From a checkpoint of a small segmentation model.
Model: 48-pixel images, arch unet, norm groupnorm.
Data: 48750 training examples, 56.7 epochs.
Rows from block 7, named by matrix and row number. Each number is 500 + 50 x the weight over its row's rms, rounded and kept within 0 to 999. All counts start at 0. Numbers have three digits each. After the name is the row's rms in percent of the matrix's.
# convs1: 3x3 conv (model.mid.1.convs.1.weight, 128x128x3x3), inputs 80-89, a 3x3 kernel for each
convs1.85 098:495444493493423546495483481544489469476496567534493525425489577416369557639456506498526560520577472541563495437629501531447525548536424453519537480427441514517596489488569507489472540517519561509521537494518495422484428509447466522582488446540473475516513496532495481544
convs1.86 104:483413447527541505474466497472459465534515535527463474539504469469484389541528468532473470557439475496454556531466474522468536442531710410483487530577460499483469472455507474406530461525499516489475586527585544506468495557528464619460535629498558514444538448508545486497
convs1.87 093:509523452508431494536505506470479486490613490546451402549459606404567493493524516507465480528437513673449568456417474534429548509647447532450534485534427500437538515477515461482501513505474484470547453500588432499511499456518464500446482527426471506430465614528473522584
convs1.88 103:491418476475557541535469465456480529470521357461564495458468533454373574586489466479428535559496572572658520495533541563562475480497499435478574467414483520465496500505544495495542482485452452505528577541525481444511496575570506338513500496404511454528508525496490515501
convs1.89 100:560486485560525476481484460518581561503580450545545424523449547456508600548520377439461406459629499467515537564431518503602489420419557525485567478523535471514483468487496495506558564446405495535506489467495539537591478560467455568528578555495471522538457547432482472509
convs1.90 104:449453528505526507495479480536644448539440493490552517539511522415448609392487460528402512401513509467488536520560483628377490506452463520559478524617489557547485449587514517455471501554501494507490522503483536550482491606551543499425473497533434474502503469462518519420
convs1.91 096:528422486524488438525472513473440451544503468526438455486517625419530567629544483462384530404509505602454366577458528567564436454486570445567493537477481557474501458467466479508546474497509502432476497411483480507510566434518460451517519607494451465474599533523466531486
convs1.92 100:536499516446540502530518494451517459586439511451521489512476483587408468497437464528490470517509386474604578482502480418503464413529545542591526436457463533562500514484480535450496485370468529456568503473490524605446482500489421362470498461513556436498467468483487477501
convs1.93 104:504513465480515475527506484448472585498624521409415492463569445543528468548426580464496567533545353438549483530504502469553577633479393540481424558595441452642510472495474536527510525497532490523519505503482480476456465513519491553549534535499475468488468538530655524576
convs1.94 099:536530510471539535425464503426422515537466537506472480502508503556503475500456499456408421486452449443438422419396402545415532493620505413562508529520508471545515508495486457516514527580543500479533475456467450482480503534428428518434633517486511452526541511480441528532
convs1.95 103:470419519545516525530546454554529530457522579471547426439556490584486492550522570571528510533493503511451467534381527574578452435505427511473504510523431452482498517509481588455520465553517544514522529471447453540486545606572584499514422594490470560548518398501466445515
convs1.96 100:488476559536468464488538432504510481444500515463441432485419492428520420600491560501494523522479529579545543508536469526427496510594516467553480495542471566594476514545525544465449480471526528479508527498492514490553514508525513548486450534438502447481457494402461613510
convs1.97 091:510466522422507459487488482567518508583380427550480599475526513451630470477523443518532537505492544412474618405550493544544597466431494560517464482484423562494529513412523519428476473483405484450511461573523542452512471385508594508559469568411472447470508402502446490472
convs1.98 103:531505474430459505503521520517523517554580518491535562516518453603516632528410542432535450433496465475528517478530477511541474469504491488553503433477589554489541458438490477542541485571477532513581455444498499483478523487451599515492582440417419553463545532454506571561
convs1.99 101:503566497547439464470582487471531575413476492538536523491533547560479457519620565526539545417430529515584508419590544556477468419469437444605515478530496493554524512538488487504519552472447465488520414480530475502471473543496465535551550584451482583469497515537393516454
convs1.100 099:472523542556498429538483510476534496424430442504567504533438504516505489503454510460464467522491451484522495419574467452561521412527456518475477570550497517509478515458483527481535490501461492465448518468500487494495442444495494446684466551488513431479490466402515480542
convs1.101 096:490509505441497544557456510484629537404531506553493491498501447556565457547423458495421505522477352442507563458479471450419481510418460505455487548432483511543483515498515528482470450454557544533540464473482539487508553529511443475483532525568495537426429443463524514474
convs1.102 102:523542520473515501478454484569495503469391523590509556519455588510480551453518590527585507504457643460562564492528411440438435485461377447516453452526471452430599491469509481535475497525541511534451521478516489493512509496409487586447461541502441562479501596462500484478
convs1.103 103:471481497477472586494428508431595474523463501515482548574508503494626526545426444488416495446496464443467352485534436514571394446628583558492456580515488476527526482451490510434497526507513511531502498530509468463532521518468500433520444560459454514517558418575468464582
convs1.104 102:502469477465563523550474473466523490435418462517475534528617484488541523440514452538581564550572563514530467551502506543526524513419473493470482432524545488626480506477512502592523481441450554490483526463501560518447543566495449536473533505407539481524468487523474417560
convs1.105 093:541519500392525498473515572466542480552486527441442509532473429545577428454507462620555428516638531562521489413567490475508560503483544412503473456576558532419564469532471596517492504505612557493554556530459520504465522505511541469603459531492493404447541469400436495459
convs1.106 102:576504444507510450486459467524478552463492469538504469387439551402530443447562468507619524542481538517570448446487492560555476532459581533592470562483492505454435534515555504495455523495489520543584503560546482542459511595495473449460490551460484497589564486495448549524
convs1.107 101:484524517494535498491494481440570445446455538481392495421402505418450381477371639478549595427419473505388426529486507519497478555535460521553459518543530508428515512473501499463514466387501482473494551471580567542452465515498548453464601420466457477532468460527561452514
convs1.108 100:512545519427406498471455450531607526510463419512484547522398505485411456499430431420542505459495460450583524532601571481566558423395541505422451466459465479456454500500475474469484437501538493564433521543505544510500509535524433552398486461506448507519588472591473508576
convs1.109 103:485539520529521569540477505427544497524397454474478486511463546573401565513431470498390457342501540475530543503558494497568489618464579507565444489452603501517447489549516476496470482499546503539478401570492533468480427633523398518449522448489485480459605487539564417501
convs1.110 100:463500491526501525477493506576518499603499514468521523518491609514543609494385489456542405604554530423383420431508540469439551444523491487504527517612536561543512480560567518516494498451514430520503485552419545513474548504600515477558485435423520559458597458487478472539
convs1.111 100:501549547449489610433474541521441472482410378493476581520413488581452448513489554443492555561540603551444548427396433534465576516445565490577435586566558428440506534498495483481531580494519482496475466536469471471474513456450467588498531455469520460551485486503495477495
convs1.112 105:486511576468449446519524486483516456502529446574604505419551557472442441456493465472425527480497507576447563442526504481437605483567582544504533466538486458426433514480523524460570535500499503490521458510503481495495528532544509465470515547573530471494487499505482609530
convs1.113 106:513447514547561490485516528482557424415531499437434514502549534415430417424480465508485518556403372504505531568451557565454495576482447478656481413543513487501523482548526429475514526508543483469510600505513517529456528570409420595413481577546416455472547561423495447500
convs1.114 099:471543485474497473477613540547485525480426505430530381513567417547524641584400426458484523550543508562328374530422464553493544479481468485519488525477524513496529504536466457491498517533470511474485536510406473608648515545465521618519485426503516482470548613572492575557
convs1.115 095:473474535452518480544472476516540553501547471538445591479542592545466630480538503510495525546505424479532395487528518524490471452470473488514580557503444457473463457472567476548472513464478497429489559433466488513468549484503554597424440553533595474500415497459501521551
convs1.116 096:497491513475547544508502517462508475509383519479446495443536492496524426533506557576536464461401560481537568489449459439468688543432531466533506550424549476530512480553498455492452460474567469504507478451480496507514444487454433536502559617476437422519417567536547497465